A small image classifier, trained from scratch.
Model: 32-pixel images, arch vit, norm rmsnorm, patch size [4, 4], layers 8.
Training: batches of 128, held-out accuracy 93%.
Data: trained on rendered scenes of coloured solids on a plain floor, 97500 training examples, 35.1 epochs.
Rows from block 5 of a small image classifier, named by matrix and row number. Rows with one number belong to one neuron. Each number is 500 + 25 x the weight over its row's rms, rounded and kept within 0 to 999. All counts start at 0. Numbers have three digits each. After the name is the row's rms in percent of the matrix's.
After each neuron's rows are labels from the 100 images, of 14976, where the neuron reaches its highest value: "peak on" is the class under the peak. Only what is clearly more common there than usual is listed. The data: rendered scenes of coloured solids on a plain floor. In brackets: how many of the 100, against the usual share in percent.
# fc1: MLP up (model.blocks.5.mlp.fc1.weight, 1152x192), inputs 96-191
# fc2: MLP down (model.blocks.5.mlp.fc2.weight, 192x1152, transposed), outputs 96-191

fc1.93 106:457480459498506459513485475487533486484474507531493483523464448491498508540504483586500457476573526492561467493518519500497546497510481486459481515525514514479507532518503489470513483485496543522498473499507420501483514533493495515527491536484485513482531495479509492488471539522489528468
fc2.93 102:502494511489506472457470511490511471498491492475513511527477524450521476499466439515452539548504492499484504528500436497537484492531499553459504527517510501466500538483491476536502488503525523463503543484471474488516481493518431493482530470472512520475534527529529514529505492520504472523
peak on: dome (35 vs 0.5); bowl (25 vs 0.5)

fc1.351 100:532498498469479487508488509501528517469522519521482474517482520510482474509541515481566518490461532496507459474451503478480468541481529472503513525502496559500491527560499541513470480516518468549442502487489494470479528499500483530496520493534460497502527509527501500512492482522522513506
fc2.351 106:501532472499512528481499503510538526500558491538507529507512492514480494518459501536505467536524491472486484524510467492558504532473453508536467544519486526472486519496516524528499517487486544528491507488488494505496464542483514504514488513509497492433489480498478526481505554519496491498
peak on: cylinder (59 vs 0.5)

fc1.393 098:512501513532537503523485490504466523524512512506469501508494521496526545511528510479449490489506495507498513503472484491489491506465515513489501439501524469532562503496496493552479498471527522463492509470488489526496448466507469520503572472506527502486496512497495506490460497422491526506
fc2.393 104:500498453477460483507492525505498514554502495494516454556518500521468499519451525527487500475516509488519520497454484500480536486492533489507494496533469480516510495498474505482467487493522479513529550488480439478494509533464504517504503481506519494509498477515474480472483526532537501501
peak on: disc (66 vs 0.6)

fc1.584 105:500483507474502501499520437516525495490474501541488490463538473490518513504539488502482512491506523463532501499502495485503483510495509508515500532480508481486521524512493501503502487509545484520478508516515525508544521485429530498526511543493529515496470509515454470539477441502449519490
fc2.584 107:532487545481547532512513495526487554483475534537547530494487529506495470481504478496491509512533462502490481502512500444516512489507469500521438515553487478488556494518447528512505531520455524478530488504546496501512532513494470481519525484517502517509501508477475492464513509502483529495
peak on: chain link (44 vs 0.3)

fc1.476 113:460457464489489482520473498481480487486481512487502487523522506516490472512490500479483502463545512497541488528502521516513496499510501526456488504502528531497510503448541484490511484507498504508487457460475510505544496532494519482493529528512494518492517508479490492500495528519575487510
fc2.476 108:497521491531520482458526483525466508515487490463515501504498533479522447514493464508519501530521539518500497516484534487497475451494498499481543542467490492491502465482475510477484509532516527499480462495479477494459454479492513519507520518505477489474493512499544456478478529532510489499
peak on: cone (34 vs 0.3)

fc1.141 105:517472526513514502512511530502549511516501475516500482489538540500498477474512509507494478468481477500522502481472491493465473503471493561538441488493494525490458453510533486487523508482501506506494481535548563542462495514518475521508503481492494488502506493498461510495542456530473511500
fc2.141 096:465493515488514474486493548534513516539529487521507495518523479490542472527466459480485510517489497465456486497495477508535493514547537509510517530520472510497502509532467534464543509500507503482489504449485524500509477484481494511480482487471538556540501497512501485515457540529547458524
peak on: cylinder (30 vs 0.5); egg (26 vs 0.5)

fc1.376 113:466485482507531543515479536455505509473486450513529490464509496508508503498453448471527490510437475531524503511459503530496497537522507491494487471513506511492479469534502466532486471457498496477533533477470522522516476477499505508434488487514538521514452510499479467522507495525525502496
fc2.376 110:493525531504465478530509499514469464499492486513500560473494505493489453515512506493531518501546509514488502526511500504466487549468482508462495508470516506507504477525514490510443478549515498472471533490507430503489534532548514522538506532480513424487542502498513551499492554464444432464
peak on: hexagonal prism (27 vs 0.6)

fc1.458 106:512498495483544521484467513486506458480475503487494462494533534459521456503485500490489514498508542509497488493471519517463462527508521498506450530505505512515507495525521482488487501432506528451497495481479484528460498484505545543501522497496492516497535494512498482487536436454476495531
fc2.458 111:496519505521557478487461487498456519486474515525492508483522528532526509532498462480505482501479491475530544545513537477513509508502453556481511528551477463503502479510512458537503514527501472509504545509453498465473506527484487571490512492459472478476480478499526451467518497492464464483
peak on: cone (29 vs 0.3)

fc1.672 107:486489479513535509463503485477478457485538524510492473514485490500529464479488500521511525510499482479538486501532557496497493528470474522501499503513471506452508514513497467493506512481457510515474528519503538500494470477517463545534487502444462544557469507454449512492494495549528457545
fc2.672 103:513486512539448524471522531507482492504540480499470525512484506468518543468478536526504556488465507511521469514484476526508504543536498508469510479456500541520519480490507510487554491548472507501489536511461510539480526494498491504514488518490517522528472530506514467546494511521485500547
peak on: dome (31 vs 0.5)

fc1.602 109:479513556473482488479511469457502483514500530499527481505496519491487525506520458510473498491504527527530472522502504489489495525499497503451506506542498439531497471494521507543526465489553506471493505504535484519523457474482535485486480530498488525504552474495524484487465484536522521492
fc2.602 102:478528495522436470509493495491533511496507510506547520512476475500486483577512454474446460477514544525521504524447491506525474487478463482473546528523507518539533480489515500510527484514522488536486498471532479512487531484462475514500513478496517482462460520497548461472507509500519493541
peak on: cone (41 vs 0.3)

fc1.459 101:556494521485540471461489473511470512499449519530499492535542513515519521542517517500517524508493528522500506509500504494485517515490509461508519529510488497478511517496508505500494530500520514468494488498468487531426523484498489488528495493485507503496523466537490507488486493538459532467
fc2.459 107:466493524492487502492492532458517513488510493522537493502501506445431497508469448538489501468511518491491481582556509497545496508498452496505483531481479494490511479533457506454500486554534492489450477528472483469492511508497532516470506498489503531509443504524523493521490492496567479521
peak on: chain link (25 vs 0.3)

fc1.189 104:529505471495516474464501482479476467530513517457453478476546487459493481517498526511479495515462524503467467509466470475496476466539483537509477521496513471493496501509472465488471504486466517458507462527503487457486505479495511487529521493527492446504524483456481514494550487495474499497
fc2.189 105:436494499504488461472474518497505514498509516487499521539539445489480483485519473482488458541516532515537493532502484515519488499538450527517525496561514488499466479523451457504520559535488480505480531518512508503504531513491483522496496443495464487522467494532515467481527522476512450484
peak on: cone (54 vs 0.3)

fc1.427 104:460480491496493480512520428467477502506511476526500560462463510480514524518491478504545477481482477511495499522504501457472546521437522488494453555527481492486529483503472492533508474515513470505499501513531482521509500509527478547514476502530531519504519485446529496470507488516516463484
fc2.427 103:477475524556502506505487502518517511490497494522459491509529460455502516535503499530476451511497468480532457531440502514512488503484449460520529533522487531466503455512483454474528525498499489553471490531510443502459509489493495510472514495520477514522493477544522466485516518478539507525
peak on: cylinder (39 vs 0.5)

fc1.47 099:486474493504522443482492488494456497539497500530456488509520470481517531505496506493537478501514475445470503464453502491520521504522471483516474521462485446509544524491477480523498468473567487474507521519507483515498513453465484469518513475514483506508528486542525532485471562500516461511
fc2.47 104:466503514523456482482521477524500526524506455536536466534505492493511477464436520454462511544505473461568526469523494503499495508503474481504513518488509492499527525458491505472542463512524522460527525495467486508503493526489473488507482501541459457465515491534487504511517483526504469486
peak on: disc (86 vs 0.6)

fc1.69 095:480529487521506472513536567517498474456490515484522479529508455500504544542484507469479503508484496503547492466499488514501495510527503464489513494475518539471497492547529454528522503490502498449498574531505510510477477512479500497535509532497482497545519493496499475505508549512517496505
fc2.69 098:494484510515515528528499538503485487493496533483504520487505480530487566486484469487517469515491542517507454503521487482487473447531433476494494452497507473517517489496478523485523501515515515480538476470513477500483459528495537501494516546472539501544497507469474473531479467523523493508
peak on: disc (30 vs 0.6)

fc1.61 097:501441532504461475503492490497465521496512466533476494523501474506508499514492495493478457516522548530498491500472513500476481514501509465535493486473485550501517484480467483504495495503509471442498507463460472510487496502557477472471502520509476449518500463495532506480493526513514526522
fc2.61 098:496518499496494548486521489512503515464514420498528504555548512482542477488491513473480496492533507492492499483465476498489432523488447506512506537504498513504539488495489549490509508486485483495484514516509484536489510493494515542481529491520481478478490559522478527451473464553495544506
peak on: disc (49 vs 0.6)

fc1.563 110:496481507550514500475505475495494496458479541493539480487514467460521482527504455484482479533463531483514512531471522514483519495502460467544468496506498525492516491497488484507513506512471508489512515477462523553481490451536507459485541463488462486527480531507495489512536534492517487522
fc2.563 114:547513509501500483465496468515497505498513457510512468509479523464524477500516492526491467513535500509484497498507470512450487493503510450530526520532503483464504494481478478462505497509506472492489531513492445513501537539533514511477503474482431435486481498503522529506500536528461480467
peak on: disc (38 vs 0.6)

fc1.211 107:479525470521521460504483528525483542516510500481471555525523522491539476496500492523547445507443485505562475515498478497471511510471487530506483494474509542531496495525455484538524523491495481491533510468523492521503490513487550497492495536483514513511501497532484484470554498450488531460
fc2.211 108:523493481499492505488484488586545487490511481491534517538510540516516502460499515444509473478482465513561528499459524517512497567496526508481467462509535497496513491506503553507523511499502519486544520483516484506476537520470504491501498494489509492526499554463461526480508509491519542550
peak on: disc (50 vs 0.6)

fc1.109 121:530493515470485527496532485433459498464544484532529529514506521472533526497512498535487486503492524490460516503524522475485503473519537474473485468529499480522489511505492506509511503510542489476499477531502483534503490531502530540488483468529548570519495493505488513481514445544523462495
fc2.109 109:511512515486504452513486495483459524500511522501498492474503448503489485536467490546502480534515505476472519494477470530549496481502462525478487529558520528482523491513463495505493567514505548490480494539489492441455528482513523547520517530505490498454486489471486533531517454502521481497
peak on: chain link (27 vs 0.3)

fc1.750 110:524512486501504494498577504559487539496499491501500496508529484489523533500515499479501538504532522516454462475498500485498530507510482468548445545488474529476541537501524526508480469517513496434493548542492503497485530473461468512546517489494498492485510509504493521502498526493506505443
fc2.750 111:498497526471472501493569478494491538482514500516529516485499494512486489465465520508495476528489552462537461526485534459519483525427499534508484553474504496507522502509504466479507514531485509418481482486494501484509524508482451535503502462524504459486480480503483500499491516503496543498
peak on: chain link (25 vs 0.3)

fc1.732 107:481463509560504530470454507448504496494508474518513567560472472485474512525487489488513462532468538484561499487489502484510558527488466482460509488530483515504505463478501537488510496510520493520528540541506453500494486503462501493478516498499536471517502496510512518508498477521504485471
fc2.732 115:510492501500480487508502486524505496566541508505465471545496535494545488478473501484522485519489509469519501506501533513515484483499481519490484490502521523499516517497480493502465526464545495472553521519492482544478471555480527531516459482514454556431552537497480518478465493506512494458
peak on: disc (32 vs 0.6)

fc1.431 097:491437463502486516477490495475522496520513530504498499494471504481482544443476501528504520484485485474472461543539534504461500535497484533500517521547541498513480509480477451514440466499507520460499475514479525500496460497449475537478517516542500461460473545478506476502510509498537514515
fc2.431 104:515525528540507489490526467521527468464514488523513502544512471505517507487518446500467489440511501493507496527497480483525451502464486480448503531514498470525530498482475463474543520490507506460517484516488488518491560518465513481537499471506493468503460466513467483466530473478518478498
peak on: cone (41 vs 0.3); pyramid (39 vs 0.3)

fc1.673 101:501458500516523534485489477471489486526497466497486502496477493488512529492520498509456504475508527493494522486523507503534528541460528473556511462507510542475520495501492477515508527472495511509483464437469490486522450500476553539468443538557500517505528505474488479455497518467483488500
fc2.673 106:524483509455512467469484499535528541501479516529488481502543495469469486541503473561538475487530506479484491515527493493534503495532474509503458508519530534513530464495444522495477507533517511516449518517495499488485524483480508489511524500475492541462457512482548499518503489520507536503
peak on: chain link (29 vs 0.3)

fc1.450 112:505521487488500509512483489516492495480487491467473490503511538499507467524515494501500469520501494487523436525498493492548442515523515527466513482521506480519513511533469469461485520423470472517489454490497529525467496524465546507528527493536501535488505498459501470470501495474517508522
fc2.450 105:464501457499524492501517484545510523448506525506466502485492504543548482552483486471475485511476504472504538521453542511511495528502485497506469504534525451511505491478494495528514519491508548493532557507503452520499478524492504511510537524463482489479529506526459475515461543504522449515
peak on: cone (25 vs 0.3)

fc1.276 106:508489498530484519484467480485512459522495460428515483505509490510535535515493445546442487478445508486509459518539540509481492499480524557492464496540520467513498499485472520542459501518531525479482477468525489477463531561497532507518512474512508551524531455501518524503511492462507485506
fc2.276 105:478487518519519513516451517545502501459506494472502548482520521463501446522482454497494463472533497471487526531504486503527488531519472513492504509536491493498540504527501455464539565470485509480461480531528496456485469470469497524554494507511483502480525523518529512451483518480537529491
peak on: cone (60 vs 0.3); pyramid (25 vs 0.3)

fc1.553 106:510522500516520506496510491523478495476512501461525497510526485507455461502477485510484486476537473529514483522489544506472493529489476524511466530480498512507486534535527478421474503507451497488499511538470471487488522493483538483513502502524462530477459487544475509488512494477473493499
fc2.553 107:506513508504476492455496510490497490484521482529535527456474541474506500485510518506477532496517542445500514481481529473534503495546479521474540525517504482477542474507513512493513509529467509501484513490477479486495514476453483540504500483524474521476486479473476525469508503493555536484
peak on: chain link (31 vs 0.3)

fc1.348 107:524479452479550501501488557545515516477512493531521509491526479490483506466464518486510524503455512541482486521456496506473475511552492512497472479457509505519533456494506502514505475541473496489503513556521497503500462441515451523465495527532559511516461511491482468532506482500501504575
fc2.348 108:489508503490454518517472513472459475475506482483484501540497472520476514505487487495540460464546550493512503515558458531490465540462436502525503489506523513512460508503542483501460517534510464479479524463542497437518527525521505523540472516537487487515494479494467512528501510496479471489
peak on: hexagonal prism (29 vs 0.6); dodecahedron (27 vs 0.6)